Rows from block 3 of a small image classifier, named by matrix and row number. Rows with one number belong to one neuron. Each number is 50 + 12 x the weight over its row's rms, rounded and kept within 0 to 99. All counts start at 0.
After each neuron's rows are labels from the 100 images, of 14848, where the neuron reaches its largest size: "strongest on" is what is common among them; "place" is the part of the image that holds the peak. Only what is clearly more common there than usual is listed. The data: simulated telescope pictures of galaxies.
# gate: MLP gate (model.blocks.3.mlp.gate.weight, 192x96), inputs 48-95
# fc1: MLP up (model.blocks.3.mlp.fc1.weight, 192x96), inputs 48-95
# fc2: MLP down (model.blocks.3.mlp.fc2.weight, 96x192, transposed), outputs 48-95

gate.176:57 50 39 40 41 74 40 82 36 58 27 66 33 34 41 33 55 53 40 49 42 65 60 59 34 58 33 70 53 44 35 46 41 48 51 29 34 54 67 61 29 52 71 65 56 36 59 52
fc1.176:52 43 43 57 70 58 70 38 63 59 63 44 44 65 60 45 59 69 56 59 68 40 51 40 69 38 65 38 50 43 50 48 41 36 43 51 58 65 61 50 68 43 48 38 82 55 34 69
fc2.176:53 57 59 47 44 54 59 63 59 44 39 35 61 66 27 57 85 41 57 69 32 46 56 65 49 73 33 55 43 51 39 72 50 34 54 88 53 55 44 49 49 56 63 53 42 37 47 58
strongest on: noisy
place: middle left

gate.185:23 56 57 58 41 57 50 57 35 51 49 23 39 53 49 72 60 63 62 66 30 24 42 61 46 54 60 39 30 41 58 62 55 68 57 57 64 37 53 54 60 53 31 34 53 40 48 46
fc1.185:47 51 24 67 51 42 41 56 63 40 41 52 31 59 46 64 59 42 51 52 48 56 36 42 55 55 48 60 48 57 54 22 56 29 41 40 46 63 72 49 49 58 27 53 52 46 56 33
fc2.185:56 54 76 53 51 58 54 48 63 58 63 24 61 62 26 48 41 56 59 44 43 48 64 50 45 24 30 41 32 60 45 69 47 38 74 48 34 57 50 68 59 65 62 39 53 67 41 61
strongest on: ring galaxy; tilted
place: centre

gate.59:43 62 44 35 48 43 46 63 58 53 38 47 26 45 39 57 43 61 51 51 47 35 36 47 47 64 42 40 50 30 63 59 58 46 36 71 57 68 50 33 47 59 68 61 51 63 62 36
fc1.59:38 69 65 50 70 50 36 46 54 42 38 55 58 40 45 62 58 46 46 37 42 42 47 70 43 43 63 52 56 49 62 66 38 51 53 42 41 74 74 70 57 50 36 40 40 34 55 39
fc2.59:58 45 44 73 56 41 51 57 80 29 51 65 39 62 64 60 39 43 38 49 41 48 29 63 66 48 50 71 61 39 38 47 61 31 39 47 47 52 47 39 38 45 53 53 52 44 37 60
strongest on: merging pair
place: middle right

gate.52:53 44 62 38 44 48 22 75 41 62 33 48 63 50 47 45 49 60 33 67 82 53 31 56 47 50 41 37 29 54 56 60 45 48 53 40 47 42 34 65 42 40 44 60 59 63 49 40
fc1.52:51 62 48 38 54 48 41 56 53 58 57 48 61 28 31 36 33 65 27 28 62 48 46 52 44 45 60 48 46 47 51 67 42 63 61 43 74 64 47 62 70 38 62 53 31 49 33 22
fc2.52:70 40 65 71 49 48 52 52 55 28 52 38 53 63 41 52 35 37 60 56 55 41 40 46 50 38 63 50 53 66 61 58 54 49 55 56 52 42 45 53 30 64 20 56 41 44 52 67
strongest on: noisy; merging pair; winding: anticlockwise outward; barred spiral
place: bottom right

gate.68:49 40 62 41 48 51 46 59 50 41 41 37 60 46 55 66 58 44 28 65 40 55 66 78 70 39 59 47 44 49 62 45 63 66 62 42 63 39 60 41 39 46 70 27 62 68 63 56
fc1.68:33 44 53 38 36 67 52 43 49 54 43 46 55 49 45 73 59 41 49 47 61 47 53 47 61 33 43 39 22 54 62 31 39 48 41 56 58 50 53 44 36 66 63 35 71 57 54 47
fc2.68:48 67 35 69 23 64 56 58 42 55 36 26 36 48 22 56 51 63 53 48 40 61 42 21 62 60 29 54 68 50 70 41 35 40 57 39 61 53 61 43 56 37 50 61 62 33 43 60
strongest on: merging pair
place: centre; top centre

gate.0:38 55 37 57 54 43 37 67 42 41 44 58 40 47 57 56 41 48 40 34 39 78 64 50 56 75 62 29 55 53 50 45 41 63 70 38 47 50 40 61 50 50 39 51 49 57 46 55
fc1.0:58 66 39 23 51 40 71 53 49 50 55 56 50 42 64 46 46 58 47 63 64 33 48 48 37 40 53 60 52 70 57 47 48 68 61 48 73 69 37 38 51 42 59 50 63 54 96 43
fc2.0:60 33 37 80 54 50 45 75 67 61 41 38 56 53 47 60 57 48 69 51 62 61 50 60 69 49 60 38 50 31 43 67 61 58 61 65 47 42 42 69 41 39 47 51 65 59 46 55
strongest on: merging pair
place: bottom right

gate.172:57 64 24 44 59 53 43 42 57 49 55 51 39 39 60 36 60 62 42 27 52 67 56 53 56 64 42 56 52 47 38 55 75 38 63 31 48 75 40 68 51 66 37 26 71 66 60 44
fc1.172:42 49 39 38 22 52 46 48 38 54 41 74 53 44 67 41 65 56 34 67 51 27 52 44 49 30 51 54 54 50 46 49 71 66 47 43 48 34 54 32 61 35 66 51 51 38 38 54
fc2.172:56 62 34 72 49 68 53 56 50 42 26 21 51 39 28 47 48 45 72 32 36 64 61 50 54 60 59 43 40 44 47 22 50 36 36 57 59 45 41 72 57 67 45 34 62 67 64 44
strongest on: merging pair
place: centre

gate.36:28 46 32 35 63 44 38 46 42 27 57 41 40 47 47 40 78 57 56 57 48 47 54 65 24 14 69 40 61 34 52 57 35 67 59 52 66 41 49 53 52 59 54 55 61 57 80 43
fc1.36:57 58 39 66 79 80 53 59 57 38 43 55 51 63 48 36 50 42 54 38 22 60 42 61 45 52 62 50 24 45 38 36 47 51 48 42 55 48 62 43 44 56 66 57 31 62 65 67
fc2.36:50 53 39 47 60 48 62 34 23 24 54 38 55 43 36 42 49 48 53 43 39 54 56 57 39 43 47 46 30 69 42 63 42 54 75 36 58 19 45 54 41 49 39 47 48 70 78 46
strongest on: ring galaxy; merging pair
place: middle right

gate.161:38 43 46 78 58 54 52 56 86 69 58 47 43 45 36 46 53 45 51 52 49 39 53 39 51 68 52 51 50 57 61 49 59 48 59 44 30 37 57 60 47 64 64 42 42 51 52 63
fc1.161:50 56 51 40 32 43 26 47 57 63 49 63 50 32 59 40 38 57 45 32 29 66 56 49 21 51 55 53 58 48 33 46 67 74 80 45 41 51 54 36 67 34 43 46 25 40 56 62
fc2.161:49 55 39 60 45 37 55 59 52 50 69 68 64 59 53 40 62 60 59 34 59 50 45 29 71 67 70 34 52 38 50 75 54 52 56 71 71 55 69 46 59 34 54 67 61 39 61 62
strongest on: winding: clockwise outward; barred spiral; two-armed spiral
place: top centre

gate.182:48 45 40 43 54 58 52 48 60 56 49 65 61 51 61 48 58 55 52 40 45 52 46 51 61 26 52 55 99 51 47 57 58 47 46 51 67 48 56 36 33 48 23 64 50 62 25 42
fc1.182:50 57 46 54 61 44 69 40 35 50 56 27 58 33 50 57 54 53 62 75 57 26 63 35 59 50 42 47 59 59 55 47 58 62 48 50 60 44 41 29 46 37 32 64 23 58 31 49
fc2.182:63 52 54 40 39 68 66 65 50 49 42 58 50 49 42 47 79 50 66 43 43 63 41 45 55 50 56 33 63 35 52 72 62 58 44 63 73 45 60 47 44 56 37 40 61 39 32 57
strongest on: noisy; tilted; winding: anticlockwise outward; barred spiral
place: top right; middle right

gate.57:48 62 50 59 53 35 45 58 41 44 26 52 46 60 33 42 39 32 49 43 54 58 57 59 47 51 46 60 37 49 37 66 57 31 62 66 57 54 41 27 55 80 65 53 58 37 58 55
fc1.57:40 52 68 44 48 57 63 35 55 55 73 66 30 43 31 44 50 56 31 52 65 42 60 36 42 64 23 53 51 65 48 31 49 63 54 23 47 48 34 47 65 53 56 62 53 59 50 59
fc2.57:58 44 53 65 50 32 33 53 48 62 63 60 31 51 50 45 41 57 38 62 42 59 61 61 34 26 52 39 61 69 48 34 33 63 44 21 18 50 59 38 39 58 53 52 41 59 55 55
strongest on: ring galaxy; merging pair
place: bottom centre; centre

gate.8:64 60 49 14 38 66 46 65 71 46 48 52 39 46 48 47 51 47 61 44 51 45 36 50 54 66 56 57 51 27 49 48 45 38 60 42 62 40 57 47 36 47 38 48 58 29 32 31
fc1.8:37 47 27 32 49 37 53 65 42 54 47 33 42 52 35 24 52 47 54 40 54 50 47 44 48 45 50 60 49 38 58 33 46 77 58 56 69 39 42 28 56 28 38 38 53 47 46 25
fc2.8:61 60 62 31 39 47 78 76 38 50 43 69 57 30 39 49 73 38 65 50 50 65 62 42 50 75 33 69 52 50 49 77 47 43 48 55 82 75 37 52 54 68 55 71 52 44 48 51
strongest on: noisy; winding: anticlockwise outward; two-armed spiral; merging pair
place: middle right

gate.55:62 54 47 47 33 53 51 55 64 43 41 67 62 28 53 42 52 43 43 43 59 58 58 66 27 44 33 33 58 49 42 66 52 72 57 68 58 46 55 53 36 48 85 56 37 47 45 49
fc1.55:53 35 35 67 40 30 61 36 53 72 50 43 40 67 33 33 56 41 50 50 41 51 60 42 60 52 64 58 55 50 50 29 50 40 30 43 45 64 70 50 49 46 42 70 56 43 72 54
fc2.55:64 73 37 33 60 64 47 27 21 44 47 65 59 40 64 66 24 67 30 53 52 35 57 31 47 38 45 56 49 55 44 48 41 72 50 56 35 65 50 47 50 32 66 47 43 53 52 40
strongest on: winding: clockwise outward; two-armed spiral
place: top centre

gate.10:45 52 33 53 78 36 69 53 44 71 56 55 35 65 55 53 40 67 60 59 35 56 52 59 30 41 42 66 58 66 45 51 46 33 59 52 62 68 43 47 43 32 48 55 63 50 37 45
fc1.10:54 40 46 41 48 42 36 47 37 61 47 52 45 40 17 34 66 49 33 24 65 52 59 54 57 57 46 60 52 60 57 17 58 39 52 49 53 45 19 57 63 55 37 41 18 50 41 52
fc2.10:56 46 44 49 54 38 28 22 58 55 51 62 46 57 57 72 45 59 41 53 48 42 36 36 45 50 36 41 44 25 55 43 78 67 39 54 40 51 41 61 54 40 56 48 44 33 54 52
strongest on: winding: clockwise outward; irregular; many-armed spiral
place: top right

gate.62:48 44 36 40 51 44 19 66 42 37 51 60 32 69 61 41 40 39 53 64 31 51 32 44 56 67 52 48 38 44 41 37 29 59 63 29 55 38 65 37 54 53 67 35 27 35 75 55
fc1.62:59 49 65 46 58 38 60 43 46 44 62 57 43 71 51 49 40 52 32 66 46 68 61 44 41 60 48 59 59 37 24 35 36 33 75 33 52 36 40 52 52 55 68 64 51 46 37 63
fc2.62:59 34 60 47 56 48 82 43 43 48 56 55 38 49 62 66 65 52 55 50 70 43 57 57 54 39 40 44 32 45 48 55 30 61 51 60 58 40 42 45 41 51 62 60 72 20 51 25
strongest on: ring galaxy; tilted
place: middle right; top right

gate.41:62 33 38 64 60 72 47 42 64 50 54 52 53 76 54 63 46 47 49 64 44 24 56 60 47 66 63 49 72 45 74 47 77 46 60 55 57 69 45 47 65 44 50 50 40 57 49 57
fc1.41:44 57 51 57 74 72 66 59 58 74 68 50 56 38 44 45 53 48 65 29 55 45 55 48 28 61 61 55 27 38 51 55 63 70 72 34 58 44 56 68 56 49 58 49 48 64 67 65
fc2.41:43 44 50 50 25 59 40 52 42 49 50 36 66 52 49 50 62 30 35 39 80 69 68 45 55 56 43 54 49 74 66 28 51 58 69 43 32 40 66 56 39 77 53 55 54 27 64 59
strongest on: winding: clockwise outward; two-armed spiral
place: top right; bottom left

gate.43:34 63 68 51 41 37 59 45 55 44 44 39 72 61 56 53 44 59 40 49 79 61 59 70 55 47 46 42 56 43 69 42 57 46 49 51 46 64 49 57 30 46 48 54 54 68 56 35
fc1.43:39 42 48 42 76 53 50 48 62 63 58 59 58 52 42 38 52 32 37 52 42 30 40 48 60 52 70 40 61 66 57 41 49 59 48 66 50 33 35 60 66 61 54 38 58 51 49 36
fc2.43:39 51 51 66 36 31 40 31 43 45 40 41 50 49 63 73 37 48 51 55 54 51 39 65 50 56 38 59 48 63 44 36 59 59 54 40 35 40 38 59 21 47 61 41 32 77 66 37
strongest on: ring galaxy; barred spiral
place: top centre